A small segmentation model, trained from scratch.
Model: 14.2M parameters, 48-pixel images, arch vit, norm rmsnorm, activation silu, moe top_k, num experts 16, patch size [4, 4], layers 6, width 256.
Training: soap at rate 0.0021, batches of 512, held-out accuracy 99%.
Rows from block 3, named by matrix and row number. Rows with one number belong to one attention dimension. Each number is 128 + 32 x the weight over its row's rms, rounded and kept within 0 to 255. All counts start at 0. Numbers have three digits each. After the name is the row's rms in percent of the matrix's.
# v: attention query, key and value (stacked) (model.blocks.3.attn.qkv.weight, 768x256, the v third), inputs 0-127
# proj: attention output (model.blocks.3.attn.proj.weight, 256x256, transposed), outputs 0-127
v.3 103:153162063091143124149186117107079091089082065192176104111073134155107129090159136126138160137161098180146151113095077160187132117096092157077154121135140166084138128120163123154201102124151117175090187140168146155069144129151135193099089141152071151161111161121146174084144117127126175111092165147089179142142082101174073202110130114086081081141131131110116090086136135188124139125143
proj.3 094:141109137124089106184099161199082152190057125119164009152119105135064143095113123150127206090156167162114134129122146126166068107142116091079205137130097154119182139121181098124152120171158120127133118115156114164098127126145162098141079116135157123114089110112092099120137165084140173153102069112117161159123112141155085129180163094083149103164137137137118118129145177148127121189171
v.4 081:095096111159140105121157110173157107112084131109079146145121106122143144171073100098101092116081153085117120183123160071093109190052178104136151102112069142160166168139145167116106168117143098129171152127054161118166112126140129181178071152104137044151067175146183136183116116115159175128138140135144177152152115078139137041121132135155192147158104158142127163166111165144161175174143
proj.4 095:144111066111098106115207118186099142134085110106142099143060126117105191119108152134098131138192115145152169127096140131114170113105112171173118148141137099106186144061123115098164085118144080107038168117132080189095120125138124131180123098151120152162150161188097126149108090133098111127118139157084113087107097130054125125141161146144108066165108087144135111112119144172150141144137
v.5 141:182128115158086147150172098175104170152135125095108138158157158099126154108094070164106111136138164114140163195119120115177112121116129149107172102151167162117121158094096157127168167117173092102149115134100177177166152189120112166123081124133105113126071164156120139149197118158178166089106124129129097106217111103118176098137151128154162150102091170133090126114122133147138132134132
proj.5 104:175154122112139108117182165097085105127107112105112136140116128098121090136102180157128097156156159143136156145081181151110147086090149146160112113195157177131150131092123124125158107154063105118029202142103102177128110145137096106124123099129096097221148180110081120122140093168114103153184154146123103123108115148077139151112159138103135114111133110087128141133108100184134156126133
v.6 086:132104137169052125089118146148143172145143163144131203147137143122108134097072096144150173115172172116152159130081134102137090137067095122129140124122139186146118160169122141152130176161192105109120100118139194143086135119108180179163079129087136057155091177166187110097172102122168129178094076083091111128144109123120124079152177099137156173056143160170081093169117142160176129154141
proj.6 091:098131202169130153154093176064101103162155122130126128176119096103080136109158139165119116139026147108136065150157124154156091066222160141106112149167156121141081085147165123184103146147058142098190144113080129096087155161158136103137107088124117139181141134135159131119166131129159103144144188144133136145179116122134070129102186131091134122140119170105183105121115123136101068071120
v.7 086:148093111173092172080156181138099172190097153102149171204099090113130109133107092166175098155132119122094141103110124144126126080158106122113114158188115081180095182109082181088099145131090145101152147094085079129095165172087106101131128101083157168180175097192121101114143139149158145124142139161143087141128111102080189100141176131138181160121159079092130135144151130154151165146095
proj.7 089:111152116150138192032200120134120114063176142113072175105179160153203089187152144105135090131137127112130138139157119114075169145127139187164074167129095121140077113148081198117131153102103142097119121143122134119183121136113119116117155135121124143153141144147099164098120107152113146114165160118145117103128146136065150110060102143164123164099138115103113148128125078121116177105109
v.8 085:112172100135161171123134127131102108078091126100102106148141150096147132135130116118131130122067098088184160124096113142049100178101079104088143052153142100109163164114101079160146124102135139134161164104110148110111104102111124098170157135137168134157109124220159168179183171096182174073083149172104100127164166124129131142055120100133161161151114163136132172137116172151110160135086
proj.8 089:136083185143129106201072149081120087159098155137176050181135132080068125132088148131147185149084153116140120110085128138158096125163168052126168124134163167104149093149158108135124155226138138169105171094125129164060122097107140114115105116129118098183130120087100078160181148180110104164148153095157178178132128119167081144120175127094111111145135132104129099136161156157169097154160
v.9 088:085139131171177143073073194067100105077185196157098137190150126123187120179111188119170174123084159106110112091189143106099173109143089133158129116083138081150150149165131117147113165161123168095140107078161136158160084159125141077159137133064186133117211125137075050113135119083085145203150144102143093097079123152139131106130104125173085113107146119109156117125149159098168093142148
proj.9 093:092118190122149184112054122068162118130188127114132184141166133131139091096162132168139067155074163107102065149185080122100116132157166128114075124123109103117071104120168155184090133122121129091204068147099119104159139133134152111108156146131175094082136136095207153150149139092176115135120147143152099139158116117157109102115086112137115201112139141137117117109148149084081109092083
v.10 109:127155153107115132120100181055142087132160158130113162083109108129136090140065128115155107148112131118120141151098159148099110151156144122168119163092070067125126096103127124162059118167068108065068118090154159112154149161117142058081190104135128133116124152078103095096100081104112082213143171074184103145079137152101142137090138146166138120120178110106174146134132148096116110111157
proj.10 121:082124154144124132079096122086121116119175138150081186118147125141102131106158098131101114109110118123131030155140094107138120091180145126109063114166152106173068111136143103183122130095094144145195092172103100098144118157134147127088141110112136137111149110157199151115150189121160143066078123198116114125145132111176091109149101150083136187104096172161147112149128175072089093094130
v.11 086:172133177125111189117130137149112186123154161131143202156128158077133083137158102163071085170127154147140119089079133126093126106114101091096121070128152106086164204099076133146159167173137166170182138119111171182169110116089115170111116080098122131140074115181136115162082122152132159114083065087093102129120081158086153069133134095135138147074087166120151121120164181086127127128120
proj.11 095:114136210113156153119102125016125075124196155131091168082186124130117106148138150151116137141082158086113125119136133084109130126173215149153065088152150189128058072132120149186112158108067130089126109147089114105166148117089134117094160153151095096162100120100172174129176146121129132127148158162155095135161125118152137118061106132118127179140134161125131125148158110077132084093096
v.12 083:169146112151152139165166088084114099103185151101117062186106108073108161108155131101161135084101155138118089093125146152085127076119135153173146134128122111093115096089120156108075132120074124093137129079132126175145158090106080096159115099109147112146118137183160069132146111115149074196117108103081102116057183064118144134121179140171118088118117112109114178078112148150143079116160
proj.12 090:102118070093078137078188119169148136076126123094146175123100145171140106086160116130130099127142095108089129157145155134113164160121120187155098158116098099128158189113138113060142116048173130130154072094136103121174132131112140107140122082121166165088151139188087129143075084114175111075089112184120082105122121123075194068130080130159123131117076093171134149114144159169103182080116
v.13 113:152101137113109116124184078198105146124084079153134108109146133089074161128147133100115100147136114123116142180071098146123118141106112103070158086110174108086138151149111140085149114114192100174136097114120156164113117155147079156149102105116103105086062095172151160143159153118162191067121135134067167137197121086126134119116148108141132141176103179156127115088100136130138153135129
proj.13 114:133159103113114146096187163176101130108094165097123130128108134133135113163132184133127106158179133110090174130123132119111176101104157174174110137134175164116161172073110161070151132099092078099052178115147128139149144142102080132136115077118094134208167169142076135123120082155109097110180152140119087116088128133027184137128139148140134090149108099100095159133138090161110163157130
v.14 107:125127185144142141105099186152184129102162216120080185185162093128147075171115158164101072092082114137143150153146137099071181122147134101181130131146154090186098146111083186121051146154120116088165120125145125143166144161103146082128122131070129150147192126131145077105132086112106153187169178109135097132126173169077138047128112119135124104065160126151149188162147116115116123148112
proj.14 094:082152149136135195060129106077156111067200100100078232067151122163171094136165094121100075129091114137119111111172117115098130151150173162163073114109131115154048114130101151169124132113121161142143127179081124088188145141099149116075177164108137105123155142114177136110081096123145108092139159164127102110138143147100154106101060146178121199114115098117130125134123079114095154064089
v.15 134:156095134102085161138161067141084165111066073121108117132064167101063174077140131153126186122148129158111159124111116164152099091088118169102189085157131166062152134129153085140160103108144078150135150140134115188127116107157127151158080088165082101108072147189126171177152146113132155100118120151099150132143081124158130112077125094110152114172124162134090108086156177139104092156153
proj.15 104:172069114147144066185134145156105125172062180119165000192104121127066145099078130091117179130153132127169174137076155107184090105098131090114191121140161136116210119101145091094157136162126108141088164066143122161090120090074104128192108118134129174149103152145117075139138146128123128148123135096145163116105144130122105162149160165094145060142119114139137136140120138155179144168184
v.16 081:126154139120089171169103108119086075079060079178133087107107160127103168080120112112106106116180094139150130180101146102111072128118111100111134135157146086085150086164133120100147096098149076182115132127133140139088120135159123199100148103134083157121128172158104162158127110139085152077153092117090192113068085083144097137081141155127099168117089164109065086109103132114102131182104
proj.16 098:166098044121104061157156135206130166182089133108184047160119110113120182126087121104131171114195115119109174125087166108157096108081098117151209126109139106076208133109145102079151130155175152159145119089139139145109137085106168131172133154124155168075107122116083114135128155151156161129104115090138150104101145154118115142209139126116148062174111114149142113109113149126214162157166
v.17 093:137120151097126133140078107117088096098143076131119089097115096169081103153185174100120159108153132173132090097102154096157129067130144144096112113091164136153123171172123120104104146133107120114138112158184066098114115092118151086106101085104104116102134104073146138082076098066051059102116110125091170124112124137119077221112155119088113076080121126109168122139105134114083070108154
proj.17 091:127132069116088139100143067214190162108127133116148149112129150189158158093099087105100118075160076139122141120153139092086125155085106193162147107088083102120171139139114102098149140048188139094129084123148101117166123125141113134142145115148175128023133108152078130119103138074142165098054057114128102124140147140106165074145080139139128151121101112186104147096141100102148151120129
v.18 087:064172096165136137173098126060163096142132187130074106152105133156107143113166116157125066164113105114116102174136137080124172104112128110188116168099071148124070145125078128125129117115089169178112162102108112133145113144085125133117161199075133118102163115142178126121191152105128128108167180123189079080169146171134150162142085156099088161156166120136147119138095092104138159058073
proj.18 109:114118171136154111179052147082124070157150125116147093084160148096092108165103102141139119125058135124139109127086097164163078129173128042061130124137090170170098094160115144175095121152113184172158154153083170096070148152137141147086135118131118115161100110070154116106189140126106154180161134089123138164136146124198077108099150108095153183118199179083155116138110142082129113114120
v.19 078:152104163192121161104124171134121134117141163098078111123129088137068133068111109172038145168143113148169182127128179142208143166127167088111088079130191137140123132147107114106105177143183117097077151119134165195133172119051102183154156107151090104088114140134101099078181120164131135095129123118139128145173081178153121199206162136125181154137094187162145165154084174097130113113117
proj.19 079:119168187134183058199096178088126120134168156139090153078146135110122071140089120176152124145101143118119114111101095136111089115155135023109137081110138201156129087158106081170114109134123150147150135135106141077085105120143155115112128154141147132152110074040144143133143170152100135155179124116167165149152132094162072161116130112142141161105151145097198110088113133130154104148117
v.20 084:143152072107115092117068086127112144099099172160164146170119088083155146184093132103136189075078154095115092097148110169164085111119164186179118135156145096084153165110156084104044082178096154149123105115214104146132145125116145136148107085138105148117185150105077126091151151090109071148174120138164150152066130157124074111125131073080099144138133134074135123118129137055061101098126
proj.20 085:148106028138097122098189086223146185090127088121121115127113143163151140109176116108083120117190091153142146152161190117112165121106067141104140133097103112137138183107129159058184125070167117151140105107160126143133085126104113149208086128108129179069133108189101130089061115112157152093092111122140133095116138177122148116125090187131124090094105112157102168130105128104138145136110
v.21 100:122107163147077133094126118177164102148103172102084168151190131102170130177112117204117079134095173115165195124124211077094156154109142127128135103098162144158103127174120162111119127136109097131120079159081181139151087108097167157150149171114096125118133112080117097126146139133174197170142155048172112109193120155130174075183107160156132110118107128157170116111085094149141177081135
proj.21 101:105174201103151172153106153045096072090156115108087191090123137121086081123145165159151088153092180138111068106160103167145128105164156122076112107164108141172068108119141125194138117101100132121121180146093123108113159162177101115065109103144084076220144151104150132106150141089133105135188169161116114120122098099151096134111126100118141132114177126060162121119109165134059068099077
v.22 077:174147123184187136123093170138139178127180186117122132177105073142170115155137172119165126158130119112082155101097121063116132082098104104079072115183131153106144182118152186094143157123120198080172112085154120190089110125075126145197183065107068135088164163170115091176153130169127057188151112114124128078143135129114177100147127148195129076114140134175095122141123087118096095090087
proj.22 088:100142177111155149094111147031139091114211106111090182079180109151158054140155134148130107154086177104135132125158099142099142139143179131127100122132149150137033078171129164161096167106077145137174116158092148090165124140095133107074131155095150102146145100075169173102126104137158121149207166123127146136172117104153127137062099145137105179083126160107133125134101093081128126101128
v.23 086:157150152157127144111120114168115105080141123168125163133097135151102123160143099133096185093187169140095178058145093133148087082135129115142175128159143177077164158074165107129161171082158079120190156129146084133175095111139089171139116122099153144131116157136075065131076115094125172178094123187099146123080069095188108148113134108154186131109076099142119111097113140164070137209108
proj.23 085:099120100140089205074208109172148175074154150094141102144141121174159115152198123102134132123155092149130157137157166074111180182114118162162134172066129122116133161125129158054126165089135154122150084100139108119173125125105133104136153123096165172051159107153088131116115125116150142112112104123145139144114158165091184097061050169179085131149118128176133176118127090153098177094112
v.24 086:169116119078117120155121097164063182145107112125077117159121149126108099094064105149109168148130172158133131169083096096202088143063165149109147104164130149121167170140168066149137093073178145074118123179079158184172171118132142108115087080149103129105133106082127177175191085094159128072107144128085111089164086163159118186109169084141137166164083149120155076142144109136134111145151
proj.24 085:147071135128116067179059176139106108167088128151176063163128141099066155109108121115122179124083132119125131114088102135163080090137146108127155126153113138097176139122163132149117146157135133134136125105148118142086116119133115130162127096185145090211086154091129079173184133129120102168120155121111173120148115128191089131158200116080086100142095132106124057116156127113158092134159
v.25 092:135117134113081152107132158104169178185137115061097185135126104101155112120155070119136102189134160152154135175135163075077141153130141142101144108134100168167125095163065176093136126180081177095132126108098153129132107160139170110108152110143127137158090151176133131120171101194149128111165135075109155159174144157128161089130143175122113109164178119188135167163120113088179158132142
proj.25 100:147151159127158144090088150101130053107156117147059204115167145090107136148073155147116068156088163078137113138157098145114177095126199132177075115145142132119078103148142115179115088093065121079083184152106110103133132142124117122119159090148125138235142137146135146126119117160121079124187181199129109126128086073160141149081138101114100161111133165072145118129112124122121097099083
v.26 093:121150120159147117089079116063171128142112160107156124147087151103139145133181211144154169123118185104160071112171090184172103090109119170172139111124162137141084127127138120172078088141059121089117148083187068112153158116146112064119173123077185134130151107128126112109144143112131093129155147169155160129070098170093089147175083143132074099149179067116126100161095160136094159151145
proj.26 108:098113168127145118137045117110131137150149135130154150109124130158111126077121085130156132112076131128132073130152121127158064135181117127098142129105087099124150132125140108164092118116186163144167067156128153108129115136159119114125116142151174127070095126079169126151145168127154156148083114123149147168182116120221106109149141108098088192136120173175110092134139154074155080073113
v.27 096:093138153191071130101174130179122122114151165100116161154125116128114106141122072169131103176122129091136129112109169166118102133115143142106127096078136070136128143184075092136121147120179138099133138189111141141166102125085147133154109142102093092168152148102135135143130080192158141147118100079115097137143136099087178093142119169160110173135131158169100126145123104160149195148101
proj.27 084:114095159148130087130078164083074086187145116151145103185115111066089121121132155117148111144104094113134112150134134149186093053160149082111129140180160126118104092067129093210116153141101135115123150127112144101092147131114136159157138084141112130219112129129157162134134172158084077166135165157125156130149081118182079099152173069091121107142099129113156079151155142100145057122138
v.28 089:122105146154139150161103152188160156120115115178072102141082169120142117083099109149109170089136111104124129146103186106118143158064152134090161054092139154102121090108086120105165125069134173157124168162079150126136106157144118191141144122148078110105109168156192156106168116145158199147120101083104130165118070111119168036096107104083157133151088112091052131102110127167147094178108
proj.28 104:155137090134121108135201143154089152149120150131154050154128083093123135148124172106084153127207128123144174130102137164130139093075125116161153161129169106101143138115105124069174133140105101126084189098149131183134119129134120111170120123097107158189145158182063122115094117153110088122142133135109164111112136156042114142128162157131119058130118089126142154134128132193130144198133
v.29 075:074168134089183157158144064123129147081112087131126128103124070179119182118052157115126100188058112120100160175125150097127137119136089131117133178081095161150080068161139124124144123142076121100143178133108097101132096105149162132104165166135083187109154156098133141135172152185146124114124086091108103090144129109146104105138126136092170200143141135178170177172113083102133136153103
proj.29 081:127147208105160129166040164092141073118130135149115175152158166124107093113065120177142130172084133096112060104094088134135087115172151099141047085146161126137132087116124099209131108161078093134089120128126072091117128112141119129093194141147112085159099091088152125198160142125130119114132160175108136119098094072186126110144136070129091174126100177147106064145153163116129098140129
v.30 092:123135113172097162138137155101089116146034052194156104095127097118106171128170158150092100136143168138140172115125115176127112136066112137065099120145145149103102114137154096095111113073122086089120127092101120149058132155187056098167145090176147097098163154114112162158099081106170118149120109156106156109144076139161127188094166140122153129106148126126113129103071142166079126087128
proj.30 092:147105093133084112177156133196125194141095138108157050128101130134119158143118121101150204124157135146145147111131121096124134131085112096128192122082110104123202150126154101063165127164202145135110133076156133147149140081138149094149123117102136144055122088117066074127097128103145174122087070106135163136134151158118131160180124154145159062135144101131146186109128115128172144167123
v.31 080:156176139140148175197103132114131093148067107179152146107141133161101097077167146152086163152190153181109117078172130159142120102154129147097177102105164142114155096146162150151172140078162101136089151164206105113070140091166088146118102133139153109138149098103076188182062133108088135116134103173158143114125139073135127119144128085065161124117177135104134052155156099103143134127156
proj.31 093:143123026134135165104177091162139152131155135106102111127165154105179121193118114104110121133189130147154164117094134102104176145078104150164109148107116136158113143151097153061158096142133131118126150109110140150186091118101158118140142151105144132085149171162088138082090132140128143133147108071144144092151158141065179157094098202181118127124161133105110178112106058117137209185171
v.32 101:152099119105113136090167110139161125150137157084078156108148140144176145121072054160121050171092150168173139180112168116114122130087142157092160113129143169140118105123088179128120160113112080123147108123102173177114133119067181182101115127125054092139119110127136166084105164157123173112095132074135084098143104165163151109182111163128148151123116209140157103083122131120126142096165
proj.32 100:139155179099165141164096151064116098124146118129113102081152135098099099167099179127100128168111206130136102129132102181144094123156158100095118109157143175170079121151126143190146126181121152124128202117082134105127130172144097137080122130089069119210101164115159091080163124141081127157210168110116129111130113141127103168093168138133166124123161164058160109124089142149134080142140
v.33 097:158149136125147061082088113139184077149176129118117207122182139097170101199157115145102065110066112102203141139162116092128139121151160105127120135126112066183118094163090145137114131185057119088102077098076166110155086112133118130097142154112146154131121091082165077112117091098083134126190119093145133154176132156069117043146107171105147141091090163131147108167112110060132134072126
proj.33 104:144145126122105089114150137135099107112098119171126175128082173124085177086124154160132099111141127125134093141142152152109110059159146165125123115219161119125147135055139116176110094064111093112097141174158114145091170125184115136172112067171083113183149129177141169151123133142106095087093119210098098123121091120114103130179147089100148118112138099132146104135135214133105072117101
v.34 083:117154144162094120132106146086157118123121101087160113097157103107154096149140081120080090127165202109133151179092165129123086157132117193171134141113133134093095107118119196150114143198091074185102145120178158157115172113102178179087114133108159131150091109153106125138111114176139094088146147154166095071119147113121105148198177098171094173085179137199157143099170097094126144057099
proj.34 092:088150169120151181089113155038146102105207154130084215077182105152144091128162126128150107126080156102120103113153130121130154136181157142128073111123129163185069101146137147185135113138116137098191145185088142068164107141103133117066134127108131111139129126096157162092144138085137119127134146141158087151150111094148160115091074137140162183077169154092133149147128098101111125097101
v.35 106:097097166076153076110136098099142102100176188149134131091090170133157149106122126085176141105079100140175103084157163122094147143148093136166115186134090120135141079096154129184155076113112076165087084131141131129143138136163130069081147161158168155125143056132123154141112142139070156113166084123165149117067135176168114166120112131125078129176148105095191122158175115094126120156171
proj.35 099:147101148150131107150036129122147111169105130161162124168122156102099152078098096142162155141095115096128078144114118132168073104187149129102197090119117085082169117145180083173094122137137134114139091167144124132077137119121112140147174103164144137105126125097153106190171130142133123142067138152135168133140106118200094128184143084084090131169111163168106067143136199102137093109120
v.36 086:127144136204159089126123183173105127098156104128131092126179157123123096129125105089112104106204123140120132124122134116165093096135184127109135182157180128155143137155082137070117158136103125147055135110132176087132109189093164151100117116101113178167102165059155041110207073083135146141101098089148186168071121110122154116104126189091152133094107178148111108126167110134188176115099
proj.36 121:085111089094078113082176117208069156119117128137098108125108098140154115132147121131110089100176114189126111088156134138101136087115158145110105134176130106158150159092102081095130137064147140112148052113137094162145089115127136132193092101148130138096140078202099168165083130121142130053071094210086094115123167145063146124193133094172158097105073120169156089111155168120113143138126
v.37 096:098098079131133121215107132150088121095071092143185130101108131166132183096168179129136180074157105092110055099159088181136133087088121165145122164174133149131137098149165126161132103116122145137095107093194114157103143098168106133162164130085097156142168081118056170115106173121135135068140110149147143134145134115125093199082131106117122127204130094103120128133140156187078126139121
proj.37 093:139131112113131115180107124158140154152124165112183073096132097141165141118109085127146185112153115138128162125149128112160102201112037112100188132051059119140154136161135123064130146174184141166157074126127168094149132141099144123168083159136165135022128119108138102109133139112133159161116091040148133175130169149167115112139129151147129120128148144183090181149122116123195139119163
v.38 099:175151065105105182164209138193067153086078114163151081145115183122074155110120053162070108085149159116131123166072119157156134144080135160114194130112115138109152110121122098140175102107158105161128145177103181171129132149099074147158091100166105138152062142154120160181129111127182200072081129104132115123192106112161109159135129101136127177172082186152124072107168145143131129180088
proj.38 105:148086087144126129146162153180139178161054161133190060146095124094134144158108147077108171127190100148141181112072130116148138128079111134156193138115140142107212126110085132068162130177130130129100140103147122157130106127097096090169123128103143146144129140137055085099131122129093123165129106110101164150114136144076134143116155153145154041129134111139114143132100073153158140178137
v.39 092:133089118098147147134098127088160104082132113118174074157084179125115145171125147051124165101069136122077070072131080144117143132151094173142155152155140121132138109084157058134125063126107064158168113048175136133115075098109083088127129110093163129168112128173062090174093172119099160150146089160132109139122122125151090200144122091118076076140073101067147150099143121097090108138127
proj.39 097:145116083115094127127180095178168172108144118118147116148123108138179167109134106134097135075151130116160145134161154120100141134103100113132174137031100082099165160162161115068158145141204154109169087082124107151128112087098133133140157154103188154000128113149087118143103110124165172117087104089114141155133150154115162097139111141154097122127124109159082156090109098144145164148137
v.40 088:138120126168138173151090191119123139092159049179169055070095158140125100157127122127121186126117128110098138061146145136073138072147101137146087098090130120094143169106157075111092112102095130092171159083193140119139142074189141071108165100114106163158147176147092118100136083094059107153140138137153157119099104099141098147144139154133137129105152088135083127179094119150104093096088
proj.40 084:100156099139102176090222115168124130089128150110077184109116123116192121134174115103079120126176105112118159152109145090083184157110120168173116148102133125156102151170138139099176142070107154110131137128099137121166109119091157100127142140094119161077158151139128160087078131120166116096124094133133122106121119149089205119074030166205131151107094107165127186106128106138109194138132
v.41 106:084143135121201157086063128083149130120160124115159127134081109126098126153171185056201130135100131087120063067155082115096150147131137144170133141113108095126112125156114140124113092096134118121108122069173101118137123111141138110139192128081171179174173092096101134133073174119080095136150193154141108131107158134104123174090130138145099122093125046116126120126111121116106105117135
proj.41 099:125141076122112147080129080174171134106115125131111214151113167135148156062114091140134085109149079125105131159168133121120146135122090162152138140096115099115164168122151137091094120072129108097120055126175087122132154106146124138141150099161154143043126125159118135180115127116197101090044078146135114122126090121146155067143079094153121163119071119180111106113153178096124163133121
v.42 099:127118115133129073170189090133090132127106148166126143179135139159081109087130131133144107104150159102087111170146087198164134087117056120125133085180191130104120106092162083143171103087188116196158078170117134173104092152166113123168126139183137125102078180177119183142179122140126153042090121178114178114150108089148083160110138085161135140131101104135087099097183114172115130127141
proj.42 109:158125186157154149159053154055128130168151153143181084140123114131125087132122153139173181150085164109124128136104130111166085166140156091120147109106116137148149121134119137163086145197099165155131123113121178128103123115059138139100132195125144116083093124066134119079166162107132110208149134059172160162141170121161127149110137119104088166167148158130137141130147082132137092147136
v.43 077:109122164106175105164136168090160199137130156156153126134127131116130109108123116119084110134127138141129098169172099107105149146170167184136153107112166139117124110187116128080113104126124073110094115162154108151147114151085142075162155122135099177104114146090052094188078127160161130120130098122108096078152159101192100187145192150133122097077152121129133155163186187172094167162106
proj.43 100:157175119094094156073153103122188096068173112106052197047155128148208122147093113106149076137136114072124142116173139103102157185098134114164114109098115101124099147186130126127115106059105096097105122133139154114201091138102126137070151150099179118104123109158117144092108118120135102133165120168153128141126124141144177081116072176197108140114118108142126157111106133100137188100083
v.44 084:108113151115122104103070204101128090173118141163176079129137143105086142087111087136139173152114151170124092098081185167149132100107155181069174105139149119136078087103161131133096181179177147142128159100101105074091118108087126089154123095180100158117161185077172095100165098117084044182117154134150110085163116111092102131156119137157179090074193109134062088159166171111145133129086
proj.44 099:102167186147137152105091151079138093105186151139064193085203131174130057097155137140177118129097143085124069105148079111120128148148171093129062116146123148179096105164105150164096119107112121097174052139115117097162116153117152158087142142119152111108116083100172169137115158097139110102103130152155121176148138098153157143102111135130130197145117153135167155130129090062099114087121
v.45 076:179155130128077140080150098094174103175158120125146169122144137182144117155135069157122111137154134147155127142180174096084144160092111182159133110103095112164113109097121146148142116165152130110161170140133074145128177133149141125105184074109166160180124145080169091092126108144172072147158173084134054083081123113159159139158153104168200190068137088162125124146088114130140131191106
proj.45 079:088146172152144204048083141089160127090175153117115200108138160124154126117144150136142073167077158137156079146144123140118175146145172152180059157146133102158050086145156167176094125150066123092168089117112147112141120124114125146100188148082138147103150175111137135144091114102149078120119188119142126100161111110162171100070118138126122174063096166123139126100130116080117100091102
v.46 082:110147114141138069149128084163086141049097149101122121112178096122087126128143098094142084114066095116136176122128166108071149186110140083172107166083172118110157118140152152169122081109162148129094131108122104156171106127138092161161136203152119136109139127100097167149106166076153214124153079145129144096103107146175093142133118173168104089151120094177145089133136126158163090148122
proj.46 103:156085109112146068189137145189105120186070107162174040186066112077104167106132181132112172136139133145119191132102154156145079099140098096078239110122120107106173159141170106078152126164152134149114147127156142186072150137187110113170082093155127114157112150136118086108173115110096155142140098124105137138130115143129084130124180092101132080166140127129083132120112182156114125166133
v.47 083:124125100112110136113115164171129065163151098172089189089174139118152170137076073159099105104138169123132132119070218114149121136135180103128158085112079124156088117176156076071177162171160106099115169128138185172144154097153157198120084159126100152089073117089129179129186106087164158184103169099111146109149154087182097097151077106124109168125135158106141145138114125153156155147142
proj.47 086:144114061098119055141209116202111173125061133132156056137063135093122192148112132085111131123205103163124141141111125134141166128098115106140203155151117128111172206065108071106151105136137099134107124086174089154104143108169128117188084116134108155121148119188087120131118107147113117090104085158124140088091117134073131164164144117161147046187135125151103118129131157164135145191121
v.48 088:127129160129128173176138138101123127021170174159173072138065192117069186176156181105135145102091084118157148112142133138092128138175080139136135098162103153122117133083135125169150094111122084142109088102156129090161099090123033100157092138157115172111164144131120131138143135104129182134164138181132164121115112158127124176093097157100079170139089115070100157129113169160092098191078
proj.48 100:156128086140125121167164096158129136127078113128199070171076144105144118118131131101137155137190099146135211112104146159136125155111105097127224142089105094070202130102138097087175150136189162153112153074158120147105109091126113114153119132148172137041107126116086089158115113143145141133115085094137152144105131153142139142137073109171122056151145118156096137103130110153187157208137
v.49 102:106118176171146159071087146129159101121185201089113156135110107113200066158114133174107085167107167107157165106119198076094169147162164137181113142088078124131107130108068150157068170130077153125098126063127136090181102158135154062133117171122194095183132152121186067141117081107106073162135173075198121143138177179096136104101130176176142144081152136135132167119106113090124090139157
proj.49 092:094144152129148191040132114061122140101173118121102240093151146181162098114180122146137080107055150139149049149162100109068137132148169153138036138143144117157066124102132180168082101092103139095160110180112130112150135143108122129087165131094149122126145127128133187141117155134142108104094143189125109141117103138144154107122105107135126144116106102134140118138122117091084105049088
v.50 100:074125087110167169150108156113154139126107117105170105084064118145055121107144151070154144104176102106133134098080092152106122138147135159171139136098120135115130092178152079163102070074153130123125120126173133123079155099156118108167124175099123196131156115141120130061134146123116097090099160190136131138101101168075104228119122158130111104150150106085162135102106089157126122088043
proj.50 081:146112082092108103135157129205129178109043130106131132126119156153155170079075103094119160120184085180110175117117123131083125162079074148122188107111099089080219178096113077066125114099189119115059098100185084163143104092139143120164132140139155127092156133154074101139084112126147183104048073124152109111087117130113165108176130135154123058158134094167110139117103163163152149168114
v.51 080:095110147171152115178176178081177142129126154154111053083136082072137164159172114149081135072159151161096155082166074063172116140154149141161164181135168091107093142167181100143131170162121173109112135074180075118103151151159106117122182133094141163166177096072149150108127150056060143176150145151142107097056125160112085152102100157164154134139171112097094137113123152192062084149151
proj.51 103:087149066116082143071162086170151153100123123117089152105165113176196100140125087086119119139167102138113152095152105091091121156133134145151091124077102093157105193167108135097125157081160126128158061103122113102184096142103160113161127114125164155052134098146128150132063114089175158091077086112109104147126144130105169099143092165176127177093082145167156157114111092110138211143117
v.52 099:124128144092144064155185126156078136180096084139137102110141101118104122093151139081096121119131133121062119171092082149180115136124121131134164078106210157122120157123129162126150121052102121107118155165080148149112105108151128146196130107111096116133123162136138138158185149157166165099133149129080115119189130091172115176156175127123114148173142122145134087101130135189111154062138
proj.52 111:154113109146130101185179137187116132179089141123173036136089105111115149169098154142139156166147177126149191122072148125153122130089081088115193150107106126133141132145124141048141125190146162147112193110135186157099111112140100116172077094109090137191102168135073118093131096138124122162186133064128168109133146166107135133130184137136124073138166108085127163103110097160135148171151
v.53 110:177150150163058126076178153150157120124125173143068154143156159096152112120122111133077087153120197169194140131140134117085135154114154068144148109116122113100146138138095153149137168171146095111134081182085134161139127146101126173098097118109081079144111149118125081145136091144172215139162080040104118119187106107133132063151156156192135165109133159183098095115135148105135173132170
proj.53 091:139081167107128122134073163080097125166167124137156106182127115078100149119131158159131140122079136102122099118115110131192071058184163113099130116177152135119101068123154117178105132196125160127186142112101141095060132138150142106129125055114108136182111113129187142157170110132110093178134180156135154149143132106172091151124159120093123104159140165096158089138137145134107071106098
v.54 093:097204152178096197114119117148111126149134069129112117077092079109095097106133100128130155141148153159101181152034122100176152161153170096134074116088141095158080173153084191103093156134118160111125213145112124130167163164105162126160122141102102153112106133150200073124123154158113132184126126088163141202176182073129188106167142145121136120080130152180106095173078082110108146117062
proj.54 102:140124094124092166120221150213095159103086098112126123128112132101117162123144158099100135105154112129134130144115162110102194085117112169154104134174166156160121125097124161079181104121121081111075170123109106168122100141170104122165094082127120128186153145200070126137103130140119116097089160151083070089094083127051139126104114134115118070111078094110097141121133146169138182170141